config.yaml
model: "image classifier"
dataset: "rendered made-up planets"
train_examples: 97500
image_size: 24
crop_scale_min: 0.8
horizontal_flip: true
translate: 0.06
rotation_deg: 5
targets: ["moons"]
num_classes: 4
arch: "vit"
norm: "layernorm"
norm_position: "pre"
hidden_act: "swiglu"
mlp_ratio: 3
head_dim: 32
fused_qkv: false
bias: "none"
qk_norm: true
layer_scale_init: 1.0
parallel_block: false
inner_norm: false
moe: "top_k"
num_experts: 16
moe_every: 2
expert_mlp_ratio: 0.5
experts_per_token: 1
shared_expert: false
patch_size: [2, 2]
layers: 12
width: 192
positions: "learned"
pooling: "class_token"
loss: "cross_entropy"
residual_init: "none"
optimizer: "muon"
muon_scale: "original"
learning_rate: 0.031
momentum: 0.95
nesterov: true
orthogonalizer: "polar_express"
adamw_lr_other_params: 0.0011
max_grad_norm: 1.0
max_steps: 6900
batch_size: 256
epochs: 18.1
lr_schedule: "linear"
final_lr_fraction: 0
warmup_steps: 690
weight_decay: 0.01
adamw_weight_decay_other_params: 0.05
Rows from block 9 of a small image classifier, named by matrix and row number. Rows with one number within an expert belong to one neuron, the router's apart. Each number is 50 + 12 x the weight over its row's rms, rounded and kept within 0 to 99. All counts start at 0.
Before each expert's rows are labels from the 100 images, of 14848, where the router gives the expert most weight on average: "responds to" is what is common among them. Only what is clearly more common there than usual is listed. The data: rendered made-up planets.
# router: router (model.blocks.9.mlp.router.weight, 16x192, trained with AdamW), inputs 0-191
# gate: expert gate (model.blocks.9.mlp.gate, 16x96x192), inputs 0-191
# up: expert up (model.blocks.9.mlp.up, 16x96x192), inputs 0-191
# down: expert down (model.blocks.9.mlp.down, 16x192x96, transposed), outputs 0-191

# expert 0
responds to: moons: one; crescent; ocean world
router.0:35 57 57 46 47 73 40 51 43 44 41 43 70 54 66 53 43 54 44 59 31 39 32 51 55 47 55 59 36 30 52 23 51 49 45 42 58 50 57 56 37 22 47 51 55 44 40 44 38 76 40 60 22 51 39 52 41 53 69 55 30 28 63 40 67 68 61 53 45 55 33 54 56 64 44 53 52 54 52 79 45 45 51 37 62 56 67 64 55 33 57 54 72 54 52 32 63 26 56 56 63 49 75 51 46 42 52 45 15 33 48 30 39 66 68 41 54 63 49 56 61 48 42 69 65 46 28 47 41 70 46 41 51 66 39 79 65 43 60 52 43 59 47 58 68 76 41 46 58 68 56 49 44 47 37 53 43 48 49 39 49 46 37 55 44 36 58 64 46 49 49 55 61 61 45 44 69 57 68 58 44 30 47 39 72 75 46 42 56 47 65 43
gate.6:66 33 43 40 62 49 74 71 48 51 61 69 25 51 42 62 49 30 51 38 34 61 42 44 49 59 51 32 57 45 52 55 53 55 58 76 38 48 29 55 54 46 58 31 49 42 56 67 51 40 67 57 61 53 43 59 54 65 27 43 60 40 38 55 36 27 52 49 60 50 64 71 53 42 72 54 48 51 57 27 55 58 66 57 52 55 50 48 45 43 50 54 41 50 49 45 24 69 42 45 32 45 47 56 63 53 52 60 30 39 45 51 53 56 34 84 57 56 39 63 36 38 52 53 27 45 55 45 63 58 40 44 41 64 51 22 39 57 30 28 62 58 59 17 73 64 57 57 52 65 55 46 60 59 55 45 49 42 33 46 49 39 52 70 55 54 63 19 52 39 51 63 54 69 53 47 35 59 52 37 57 48 55 73 36 40 43 25 51 39 50 68
up.6:25 62 56 54 41 83 57 59 46 56 41 41 39 40 65 48 44 60 16 54 54 39 55 51 64 40 53 72 53 36 49 50 69 44 39 33 45 37 43 62 69 43 50 51 38 82 42 55 35 65 43 26 56 38 46 52 38 75 40 51 55 51 55 38 72 57 51 44 57 52 50 65 72 66 52 44 50 50 43 56 65 54 48 72 51 53 48 64 50 42 55 53 49 53 52 51 22 21 29 59 49 57 52 43 47 36 47 41 69 74 60 58 47 26 52 29 59 68 52 27 57 39 56 74 43 48 24 59 70 43 68 62 62 42 46 58 40 61 50 40 30 51 55 58 45 63 54 67 38 67 52 51 43 52 45 50 45 56 50 64 35 65 51 52 57 39 68 38 53 68 44 34 37 39 41 28 50 35 44 41 38 50 43 35 63 52 37 51 67 47 44 40
down.6:66 39 44 46 60 70 64 51 67 53 43 49 37 39 59 49 51 57 31 52 43 39 52 71 45 70 59 53 61 60 48 43 52 69 39 40 55 43 51 46 64 57 42 49 23 84 48 59 56 48 50 42 62 38 40 71 70 62 44 48 62 41 52 52 48 44 34 43 58 34 51 76 80 49 57 38 46 62 43 40 44 44 53 74 55 35 60 40 39 65 53 63 39 54 65 61 09 35 23 47 41 48 41 20 39 53 44 54 71 76 44 49 61 39 50 63 68 70 54 44 56 39 72 67 44 44 51 51 56 54 50 47 55 44 51 46 47 43 33 21 63 41 46 49 42 58 42 58 62 55 30 48 37 64 54 71 50 52 41 52 51 35 45 70 27 63 46 48 38 69 36 47 38 34 60 48 39 43 45 36 40 45 42 43 60 36 36 39 40 51 46 55

# expert 10
responds to: moons: one
router.10:35 55 58 41 44 59 27 48 56 36 36 42 68 52 76 49 53 59 44 60 50 33 42 46 59 52 45 67 54 30 47 20 44 39 42 37 68 44 58 55 35 20 47 48 55 45 47 56 34 73 41 61 29 55 48 61 42 44 64 59 36 26 65 47 64 72 51 45 40 61 35 52 40 61 36 52 42 52 56 78 47 44 46 49 44 64 53 57 57 32 50 67 72 61 52 32 51 20 55 52 52 38 75 50 46 47 65 43 28 36 42 24 39 66 63 36 71 50 35 61 52 46 37 62 64 45 26 44 55 52 49 33 52 48 45 73 63 39 70 69 58 58 46 53 63 67 42 52 68 71 49 42 35 30 44 48 46 46 49 46 39 42 45 58 49 33 51 52 47 53 51 51 50 48 59 52 68 46 66 62 48 43 60 50 77 61 54 31 57 45 62 54
gate.1:67 59 60 61 47 32 57 63 55 77 35 47 51 41 57 47 62 43 54 46 68 36 61 43 44 64 58 36 57 39 58 80 45 59 60 62 50 55 36 55 54 59 38 48 71 43 46 09 43 60 54 35 57 58 56 57 43 55 29 41 60 32 34 34 28 32 55 34 44 49 46 48 62 41 72 65 51 29 44 58 48 49 58 43 55 48 39 56 49 37 60 51 55 28 21 38 36 51 48 67 39 60 51 44 72 57 60 29 56 50 77 44 52 38 53 60 59 49 52 66 56 41 57 43 58 73 43 39 45 66 53 68 28 55 60 63 46 48 39 26 31 47 37 54 67 35 34 55 56 61 59 49 54 53 45 45 40 48 58 63 55 46 45 72 64 63 45 53 38 35 37 51 47 56 78 40 37 66 39 31 54 29 53 49 50 69 47 51 73 54 41 51
up.1:46 72 50 48 44 53 59 52 41 57 48 28 50 36 59 49 52 46 76 52 51 38 42 52 42 59 50 43 48 49 54 72 57 31 51 46 72 66 42 56 57 40 27 63 82 25 76 28 62 47 62 44 84 60 44 48 36 61 53 56 61 37 42 49 41 24 57 43 51 49 63 42 78 48 68 60 50 56 32 73 53 47 48 40 44 31 45 51 39 45 33 55 49 28 33 48 50 39 36 43 54 47 39 54 54 53 57 59 50 59 34 55 57 73 67 58 40 54 62 62 36 63 31 53 48 37 55 50 41 57 48 57 50 70 59 71 55 51 61 30 45 39 51 30 43 37 36 20 65 34 42 26 31 45 56 46 46 65 43 53 50 46 54 57 55 34 39 46 45 45 35 61 59 67 62 38 46 71 42 48 42 34 51 54 64 62 61 38 60 61 66 39
down.1:52 69 38 47 42 65 66 52 63 34 32 37 65 53 38 52 48 63 66 55 47 36 60 54 57 44 54 62 56 46 73 53 30 48 24 57 49 48 40 68 50 16 70 64 58 34 63 40 44 49 52 42 47 72 46 34 47 50 46 75 37 53 41 47 53 54 69 56 49 48 64 41 47 47 36 67 50 48 92 52 44 61 59 62 45 86 28 49 50 38 57 45 53 60 57 40 65 39 29 49 50 40 49 53 39 41 40 61 68 69 25 31 59 46 68 31 45 46 49 54 27 67 54 59 46 49 54 46 33 46 42 55 35 44 53 36 57 44 54 65 64 44 32 45 66 49 39 38 50 33 52 58 37 41 22 45 54 44 62 35 40 63 55 43 43 51 50 54 49 60 39 62 45 52 60 49 51 44 50 40 52 42 41 54 86 69 68 39 42 50 49 41

# expert 7
responds to: moons: three; glowing rim
router.7:41 53 61 45 43 67 40 34 49 43 49 40 72 55 77 47 51 59 42 50 43 36 49 39 52 50 48 57 45 32 54 16 51 49 47 50 62 52 48 52 51 21 46 54 63 37 33 52 34 62 50 47 32 49 53 57 41 44 68 47 41 28 63 41 58 65 56 51 37 66 37 51 50 61 35 60 46 49 53 77 45 43 44 44 52 55 48 59 55 36 52 56 71 66 51 29 58 25 58 55 56 44 68 49 40 54 60 39 18 43 56 24 41 75 69 39 62 56 42 55 51 55 38 64 65 45 17 44 43 69 55 26 74 73 40 63 57 41 67 64 52 49 50 50 82 75 43 51 59 60 54 43 33 39 41 60 43 43 47 35 32 54 34 62 59 33 62 47 41 59 51 53 49 52 49 46 59 52 70 64 47 41 55 33 69 65 51 47 53 48 67 56
gate.0:49 57 54 52 52 51 24 64 33 47 44 58 69 25 49 52 57 56 59 63 43 54 52 45 67 48 37 46 35 59 50 66 64 57 72 51 64 39 43 74 47 43 42 50 64 33 46 72 58 46 41 55 34 53 22 56 32 71 69 35 54 43 35 40 66 28 38 42 55 62 38 45 56 45 56 43 32 33 26 50 47 53 41 50 50 35 53 36 34 52 59 44 38 70 63 55 76 38 17 35 54 41 60 61 36 43 37 39 50 52 49 42 52 68 48 59 48 53 54 42 57 63 73 65 52 64 54 53 64 45 60 43 39 50 33 51 54 53 65 49 39 33 43 45 59 33 62 60 52 55 75 82 42 49 43 64 31 44 51 59 55 56 41 52 54 42 57 50 56 64 63 50 36 44 82 50 40 38 78 33 42 45 62 43 40 63 48 55 36 33 56 60
up.0:52 46 43 48 43 47 76 37 57 50 63 39 34 73 51 43 44 47 50 38 52 42 49 60 28 47 63 51 67 45 51 44 40 43 36 43 37 57 53 25 48 65 61 58 33 64 44 29 40 55 51 48 59 51 76 43 61 30 31 66 53 61 64 62 39 67 62 55 48 34 63 45 46 62 38 48 63 62 72 46 53 46 60 44 54 68 47 63 60 47 36 55 56 31 40 51 30 67 82 68 48 58 37 49 70 67 63 69 54 50 53 55 50 23 56 41 54 46 47 53 37 36 31 30 38 38 48 44 34 53 46 62 55 42 62 53 40 41 35 47 59 64 62 53 28 66 43 43 37 54 33 22 61 52 51 39 66 60 49 37 54 40 66 44 40 58 44 51 53 32 50 54 69 56 18 56 58 58 25 71 50 65 46 63 67 35 51 49 59 63 42 37
down.0:30 54 59 44 31 78 45 29 35 44 50 42 67 65 59 48 45 65 31 45 49 49 44 33 54 57 49 56 35 67 58 55 48 43 55 54 62 42 41 55 43 52 36 55 38 53 43 47 55 50 40 65 47 53 29 61 42 66 83 71 48 42 53 42 38 54 49 57 37 51 26 47 32 52 50 33 33 52 45 45 55 75 64 62 49 49 30 30 41 44 50 54 70 89 49 35 57 52 36 43 39 62 58 51 51 64 36 52 38 36 54 56 53 50 45 60 59 35 44 67 53 48 55 52 48 61 78 39 52 68 42 46 39 72 42 67 51 41 55 49 76 68 54 37 66 53 62 55 62 53 53 50 60 44 39 44 42 64 51 39 46 51 38 59 38 38 60 62 42 60 39 84 23 55 66 31 44 49 49 28 53 38 33 51 79 47 60 38 37 41 44 49

# expert 1
responds to: moons: two; crescent
router.1:36 55 57 39 49 69 34 52 31 40 53 53 75 58 67 49 49 56 54 72 49 41 49 48 59 47 46 56 58 33 58 27 52 44 43 41 60 55 53 62 35 20 50 53 65 49 48 50 33 69 49 58 28 51 56 64 35 51 61 48 47 27 68 37 65 73 57 48 38 64 36 50 58 67 39 59 45 37 49 66 57 45 51 47 53 55 50 60 66 36 52 64 66 62 53 29 45 14 54 47 60 37 63 45 53 44 63 52 28 47 56 31 50 80 67 50 59 57 45 64 55 48 32 67 54 46 28 48 44 67 53 39 52 43 37 82 56 34 71 66 48 65 61 62 69 72 39 42 53 69 51 63 41 38 45 53 46 47 49 38 38 47 29 60 49 31 73 60 50 54 53 52 54 54 45 49 64 50 71 61 47 41 62 36 73 55 53 42 51 65 65 46
gate.6:46 30 57 50 53 32 49 32 71 54 44 44 55 51 41 67 38 34 28 53 67 28 53 54 61 31 52 32 35 52 42 33 35 59 58 33 43 63 27 50 48 51 63 61 50 51 45 66 53 49 55 51 68 45 47 49 70 33 51 59 36 52 36 41 57 56 26 65 77 48 47 57 47 68 38 60 56 30 53 45 46 54 53 62 51 62 49 51 54 32 27 58 50 52 57 56 58 53 69 55 45 40 56 43 59 54 53 58 59 40 53 75 50 38 52 51 71 50 61 44 23 39 32 65 50 57 47 48 52 53 36 38 73 43 59 44 46 72 54 41 70 40 43 28 52 60 56 66 62 39 56 37 42 57 28 26 61 61 71 64 62 44 66 51 85 53 55 29 36 74 64 44 45 45 35 47 66 29 27 52 54 55 34 50 45 55 67 43 61 46 53 50
up.6:27 62 46 54 40 56 54 55 47 40 71 55 56 79 47 51 45 45 46 36 51 46 46 47 32 67 27 41 46 63 49 22 46 50 51 66 44 73 44 41 42 55 45 60 40 72 43 37 46 25 51 33 49 65 47 52 48 30 48 18 64 50 55 61 51 45 56 31 44 63 41 42 50 69 65 45 58 68 52 64 56 53 43 67 46 46 56 46 35 33 40 39 62 51 46 68 66 44 52 60 59 55 49 55 39 37 64 22 64 29 63 57 63 49 46 34 31 50 40 36 56 66 44 66 51 62 62 61 65 62 67 71 21 52 41 72 45 62 49 46 40 50 38 49 39 43 29 39 52 54 52 36 24 40 43 49 46 65 69 63 36 36 45 58 55 54 60 62 78 62 46 59 54 65 47 59 53 67 51 32 60 72 48 59 47 36 56 48 46 38 71 51
down.6:66 75 48 55 45 56 58 52 55 49 44 77 56 50 47 19 61 53 25 31 37 69 31 39 76 43 40 49 40 74 36 54 57 65 48 56 46 38 40 65 50 49 33 58 69 46 48 52 62 53 47 56 37 49 39 36 50 57 62 52 77 45 45 28 66 42 38 42 46 17 52 57 44 55 66 43 35 69 67 64 61 52 52 33 45 71 37 22 41 53 57 44 39 38 28 54 53 32 62 55 49 37 64 72 55 46 48 40 31 50 46 70 40 61 57 39 47 74 61 48 54 55 48 46 60 27 59 38 52 58 50 32 63 60 51 30 45 45 72 47 66 37 59 37 52 35 50 57 42 55 45 53 48 49 66 42 35 56 60 29 80 46 47 44 58 67 48 45 38 54 45 62 54 48 60 54 65 74 61 42 55 44 40 50 50 39 52 36 38 45 42 58